A small class-conditioned image flow-matching model, trained from scratch: soap at rate 0.0026.
Rows from block 4 of a small class-conditioned image flow-matching model, named by matrix and row number. Rows with one number belong to one channel. Each number is 200 + 40 x the weight over its row's rms, rounded and kept within 0 to 999. All counts start at 0.
After each channel's rows are labels from the 100 images, of 14976 (inputs lightly noised), where the channel reaches its highest value: "patch colour" is the nearest of a few named colours to the mean colour under the peak. Only what is clearly more common there than usual is listed. The data: larger renderings of crowded toy scenes. In brackets: how many of the 100.
# convs0: first 3x3 conv (model.mid.0.convs.0.weight, 192x192x3x3, each kernel summed), inputs 96-191
# convs1: second 3x3 conv (model.mid.0.convs.1.weight, 192x192x3x3, transposed, each kernel summed), outputs 96-191

convs0.18,153,258,207,162,252,236,180,258,165,198,212,158,196,219,164,167,258,177,220,155,234,251,196,178,176,246,113,181,170,194,186,232,217,164,234,161,122,111,234,169,211,118,220,173,183,228,195,220,198,174,194,250,216,202,189,226,218,246,136,271,212,227,190,164,153,260,182,223,224,199,165,214,210,158,165,206,170,214,186,198,197,162,296,208,188,200,197,171,209,148,223,258,170,193,201,189
convs1.18,162,154,187,253,188,178,206,227,273,193,234,225,189,201,265,198,202,242,224,166,138,229,203,218,182,201,207,211,231,218,236,184,231,187,166,192,218,80,237,153,212,234,196,238,139,131,204,235,196,256,230,205,187,219,257,268,242,186,188,168,194,216,129,257,194,210,234,152,292,199,242,222,258,127,160,190,227,153,220,184,212,154,183,236,253,172,148,190,252,185,117,181,154,270,223,168
patch colour: grey (46)

convs0.27,253,206,163,236,205,140,127,261,184,198,194,235,213,238,133,208,188,290,188,215,192,186,222,218,188,189,202,189,218,207,236,169,196,209,212,212,207,251,181,150,245,226,129,244,184,195,145,232,232,190,224,200,180,319,94,208,178,221,199,236,200,202,228,168,226,224,259,240,135,173,242,201,229,178,235,150,175,145,176,241,154,194,266,241,240,180,214,183,182,217,201,201,164,251,158,167
convs1.27,190,187,257,261,239,271,150,139,182,198,145,194,223,286,129,172,167,127,230,152,230,175,196,242,168,169,191,212,260,273,198,174,184,172,168,172,254,178,136,173,204,221,159,316,239,253,166,276,223,176,213,184,169,160,192,218,190,221,201,211,230,110,262,220,182,134,236,206,195,205,197,158,302,204,201,217,261,120,201,136,207,194,202,180,169,163,162,236,209,186,168,232,239,186,253,148
patch colour: grey (56)

convs0.131,202,187,165,207,178,192,170,208,167,163,202,236,157,193,155,182,179,192,248,208,211,208,208,165,181,168,184,247,197,191,302,227,236,205,219,182,160,272,183,177,269,171,211,264,193,164,226,214,275,189,246,250,249,257,229,235,140,177,185,235,163,193,201,229,268,188,212,159,224,227,269,194,237,171,292,148,151,86,186,178,234,184,186,204,248,202,194,197,270,168,273,211,192,228,164,204
convs1.131,236,230,252,159,120,241,256,206,255,193,240,180,220,149,111,246,203,247,236,211,280,236,184,239,200,201,222,207,220,158,273,233,207,257,242,185,221,220,229,202,135,240,265,216,225,210,240,183,207,145,179,224,169,142,150,117,194,222,189,222,185,169,201,177,241,212,202,222,194,272,201,218,203,214,186,297,161,211,137,177,206,163,255,238,298,254,236,258,226,177,132,285,217,164,132,266
patch colour: green (25)

convs0.147,280,210,222,181,248,226,143,184,238,167,206,181,191,176,170,269,135,241,199,180,199,159,235,164,154,152,233,240,250,147,204,218,205,176,184,218,171,290,230,215,194,188,197,230,163,199,175,167,165,159,223,162,111,239,144,236,203,246,213,240,141,194,159,228,178,169,140,269,216,114,273,259,232,218,237,161,190,155,199,151,163,229,218,217,205,149,179,202,224,177,258,155,242,197,327,193
convs1.147,180,185,166,185,204,164,247,218,215,229,199,209,220,186,199,168,182,126,185,172,164,227,261,256,196,241,260,140,182,200,197,181,218,163,249,186,177,184,154,175,227,196,245,164,169,179,217,190,144,159,126,176,234,231,243,214,109,234,185,249,201,180,159,187,203,189,169,162,227,241,230,197,253,219,163,194,217,241,232,233,215,198,244,219,142,190,178,235,135,152,183,165,98,220,212,212
patch colour: grey (50)

convs0.190,169,135,201,233,210,148,168,145,176,184,215,214,182,155,155,173,152,329,204,189,199,227,228,158,165,192,112,197,153,240,164,266,217,158,215,190,247,229,171,210,134,199,164,263,200,199,209,247,193,145,180,262,226,211,175,253,126,226,212,148,227,209,261,275,227,198,210,203,231,155,203,186,155,154,138,235,162,226,184,191,274,188,251,200,222,197,192,271,216,277,240,232,196,188,191,189
convs1.190,207,202,164,151,216,153,227,161,146,251,205,275,196,200,228,177,263,170,188,257,242,124,138,188,206,225,246,232,181,162,231,223,142,182,203,180,164,261,162,195,117,137,182,175,262,266,167,192,178,181,196,220,227,251,232,152,202,163,257,222,172,237,214,205,206,209,179,313,184,170,189,146,237,106,205,232,184,242,170,275,196,205,245,142,173,204,166,194,206,220,216,207,231,227,265,147
patch colour: green (30)

convs0.155,248,251,229,185,72,108,160,177,176,233,145,171,249,205,237,215,175,116,253,301,178,203,231,111,139,235,206,216,268,263,167,297,189,193,162,217,163,212,185,242,204,179,200,198,212,149,212,187,248,104,214,291,211,223,194,182,156,218,180,175,210,235,211,211,146,101,269,285,238,130,203,251,208,173,278,206,167,171,227,163,164,237,229,166,199,260,141,184,192,179,168,217,190,169,226,128
convs1.155,210,236,223,187,259,195,224,196,228,161,147,212,184,182,171,204,123,188,167,271,309,260,198,174,193,170,226,274,223,263,222,270,220,237,188,274,275,196,142,200,217,187,100,160,280,168,203,214,222,154,245,213,139,179,229,184,189,197,157,256,218,177,188,100,182,138,155,154,130,233,184,122,227,215,225,251,183,222,176,211,216,230,130,227,184,181,224,188,170,229,214,179,229,220,261,218
patch colour: green (60)

convs0.145,210,148,223,162,213,204,177,157,234,152,220,232,201,228,156,261,166,240,219,231,228,245,207,281,145,197,217,190,255,220,162,138,235,193,173,145,210,207,139,206,255,148,221,201,248,272,193,232,147,223,264,189,194,187,209,141,227,162,187,196,216,238,216,197,254,154,220,155,162,161,176,172,164,196,180,260,212,168,161,198,183,201,218,196,233,162,165,178,164,160,206,262,161,140,171,211
convs1.145,230,185,137,191,193,204,164,213,220,235,213,264,213,246,145,193,260,238,285,202,184,215,163,117,227,231,232,194,221,145,240,216,97,202,201,254,143,228,238,267,203,249,209,191,220,153,258,142,201,195,199,178,266,216,267,231,246,200,217,219,186,253,232,271,183,83,244,200,232,203,156,206,224,183,138,220,159,259,240,207,208,165,185,222,270,246,224,148,206,262,157,155,142,206,222,210
patch colour: grey (49)

convs0.143,236,204,227,179,160,184,139,165,121,208,135,155,111,145,170,219,105,232,181,210,186,174,213,189,223,162,204,171,172,243,217,154,204,268,237,177,169,212,128,235,189,287,184,189,242,136,257,264,217,187,216,226,103,108,168,244,190,251,214,212,265,222,171,194,193,132,190,147,215,183,181,217,191,179,236,181,211,129,179,185,187,167,212,205,251,191,204,224,191,195,286,132,149,182,168,164
convs1.143,171,199,173,238,203,179,178,193,147,247,193,243,235,241,278,212,209,297,180,250,167,212,125,185,172,237,240,193,230,104,229,213,250,153,184,183,167,256,196,178,224,306,206,210,229,214,147,241,213,249,292,179,256,229,202,209,215,180,166,175,235,199,222,247,225,154,156,237,136,152,297,185,221,228,141,167,183,153,222,226,140,152,222,231,212,198,198,183,147,189,267,230,239,186,187,185
patch colour: green (33)

convs0.89,152,201,219,177,232,176,209,197,135,207,246,175,232,180,206,259,167,263,222,143,225,186,222,234,134,217,215,225,182,146,208,191,169,259,179,232,162,198,194,295,195,136,195,207,161,149,201,177,246,201,140,193,237,191,222,211,229,170,169,164,125,181,130,200,159,102,279,246,249,266,165,228,195,126,249,211,154,231,111,239,138,213,260,179,132,205,240,174,146,165,219,170,191,213,178,190
convs1.89,179,136,261,192,163,244,228,172,207,183,180,154,220,242,204,183,208,277,189,176,203,211,190,203,154,157,186,146,217,188,185,183,232,189,172,156,197,157,212,216,230,214,201,163,87,224,233,140,224,168,203,230,237,144,222,154,156,162,293,187,184,208,169,165,241,174,258,191,204,225,188,171,241,172,130,158,181,203,121,186,148,225,213,236,206,219,219,152,110,208,215,240,252,156,204,149
patch colour: grey (54)

convs0.8,144,217,239,195,221,174,172,179,249,246,246,162,168,225,221,258,227,193,268,203,159,206,206,223,192,191,138,208,174,262,165,221,203,191,281,191,253,162,165,257,151,186,202,201,116,225,215,158,196,274,153,154,246,152,176,277,197,120,224,214,168,205,158,225,182,202,160,172,265,204,213,220,253,282,170,205,126,215,230,245,163,143,225,223,178,246,185,158,165,217,218,224,168,210,188,135
convs1.8,166,228,191,175,206,158,232,248,242,248,200,200,268,198,209,150,280,137,151,188,218,207,168,232,218,176,214,252,150,146,231,169,155,209,239,173,241,243,191,195,264,228,161,106,280,262,166,121,216,171,170,138,152,215,171,253,156,199,215,202,206,195,180,193,186,144,252,230,246,221,225,201,155,173,137,138,164,178,220,178,248,171,149,106,245,184,264,151,212,244,172,179,186,237,248,207
patch colour: green (32)

convs0.6,172,254,196,105,154,167,182,235,120,289,256,204,236,233,194,222,191,210,156,243,146,274,143,166,224,136,190,197,156,153,238,193,205,202,164,249,241,229,238,181,171,250,214,242,211,109,158,183,223,198,280,190,159,251,214,254,216,245,185,188,195,238,148,212,133,287,192,226,211,165,119,179,120,220,229,196,163,208,190,169,181,201,217,237,195,246,156,278,179,272,244,173,187,192,180,210
convs1.6,258,207,261,218,111,200,145,209,167,151,238,104,193,197,202,192,183,156,122,184,198,253,231,228,145,241,184,212,237,155,132,190,160,263,216,130,205,315,203,212,208,239,154,155,226,158,189,270,183,139,225,208,157,132,191,164,194,194,240,151,206,183,149,221,275,184,184,261,179,235,234,217,159,197,189,219,249,217,100,166,172,290,209,153,295,231,214,199,185,278,203,201,167,152,111,116
patch colour: green (27)

convs0.74,247,154,227,251,198,216,165,237,125,215,202,214,181,152,162,205,162,184,238,240,213,187,183,218,158,170,188,146,194,260,218,188,208,163,230,134,223,255,155,169,151,132,219,225,209,253,255,269,173,227,172,239,223,190,140,246,151,193,233,227,177,309,195,158,173,204,237,187,166,136,202,252,179,113,191,127,218,240,181,254,187,205,238,238,223,197,203,160,224,152,193,235,106,199,246,171
convs1.74,180,276,275,177,247,198,224,268,207,203,183,160,187,223,250,170,201,219,188,132,243,194,220,216,201,235,199,242,254,236,138,173,173,208,115,204,209,262,258,178,240,176,251,240,188,256,194,226,284,209,138,190,144,223,144,178,209,206,167,185,165,181,218,271,255,248,182,129,278,310,219,255,248,251,197,160,144,174,224,189,218,239,171,219,164,274,183,173,244,278,176,164,270,176,178,188
patch colour: cyan (28); pink (28)

convs0.152,123,185,208,261,181,198,238,233,166,216,221,195,301,207,156,254,231,286,142,177,212,248,221,175,175,150,232,153,265,218,223,220,253,205,206,244,161,98,229,226,148,197,230,190,201,214,173,219,237,192,210,222,212,152,260,181,262,215,287,217,227,190,140,211,163,215,170,217,265,123,228,184,224,217,215,174,196,215,280,162,228,198,220,239,240,258,139,261,180,256,226,223,190,235,215,189
convs1.152,216,167,135,182,154,241,150,207,189,204,296,152,152,236,215,203,207,185,237,200,272,232,190,230,220,127,118,206,163,237,192,209,222,205,228,267,186,202,210,231,151,213,228,237,231,217,208,192,150,191,268,194,151,233,127,208,194,204,192,209,167,268,189,248,210,209,210,179,146,168,186,232,142,259,232,152,221,227,200,198,159,176,249,215,259,257,160,239,253,169,188,185,188,193,216,172
patch colour: grey (53)

convs0.19,179,242,244,291,221,157,162,213,242,189,222,142,148,169,163,201,164,148,114,248,213,129,219,191,256,216,217,140,207,225,242,177,121,187,123,127,205,228,211,219,200,253,212,237,141,154,234,232,182,140,230,166,191,240,210,226,248,206,114,128,149,218,248,230,150,214,138,178,219,231,210,246,158,216,261,203,156,237,220,212,138,200,161,192,180,226,211,174,215,278,212,146,247,210,154,184
convs1.19,116,264,134,175,211,227,165,235,189,160,163,271,226,161,204,228,247,257,221,202,254,264,165,207,131,276,195,245,202,99,314,262,170,220,225,288,178,162,193,264,231,249,199,229,225,194,191,133,254,182,216,224,180,158,218,170,244,212,153,186,187,223,179,190,310,234,183,179,275,243,228,254,231,187,192,238,177,247,169,129,156,187,240,218,223,224,178,176,190,201,224,261,172,187,152,179
patch colour: green (25)

convs0.130,201,136,200,324,237,250,202,126,182,198,185,128,212,226,205,225,267,172,242,195,183,196,238,154,171,162,218,255,206,226,175,140,230,192,147,166,177,228,204,192,139,275,141,197,206,211,221,106,72,181,249,218,283,221,203,229,176,213,213,226,188,254,227,271,240,248,191,196,208,279,192,197,166,212,208,222,178,234,166,190,207,206,224,223,214,233,217,209,220,130,188,209,265,271,212,141
convs1.130,191,195,191,226,164,173,216,194,177,156,234,202,158,174,213,220,145,222,207,225,239,165,233,224,179,162,243,158,235,184,133,125,214,243,141,218,169,223,172,218,233,160,183,104,150,197,116,213,352,191,163,232,185,228,272,116,209,199,202,222,166,222,192,242,175,203,261,193,191,142,338,278,276,239,230,166,145,218,186,183,186,180,211,243,202,260,223,204,208,187,217,92,157,186,172,176
patch colour: grey (58)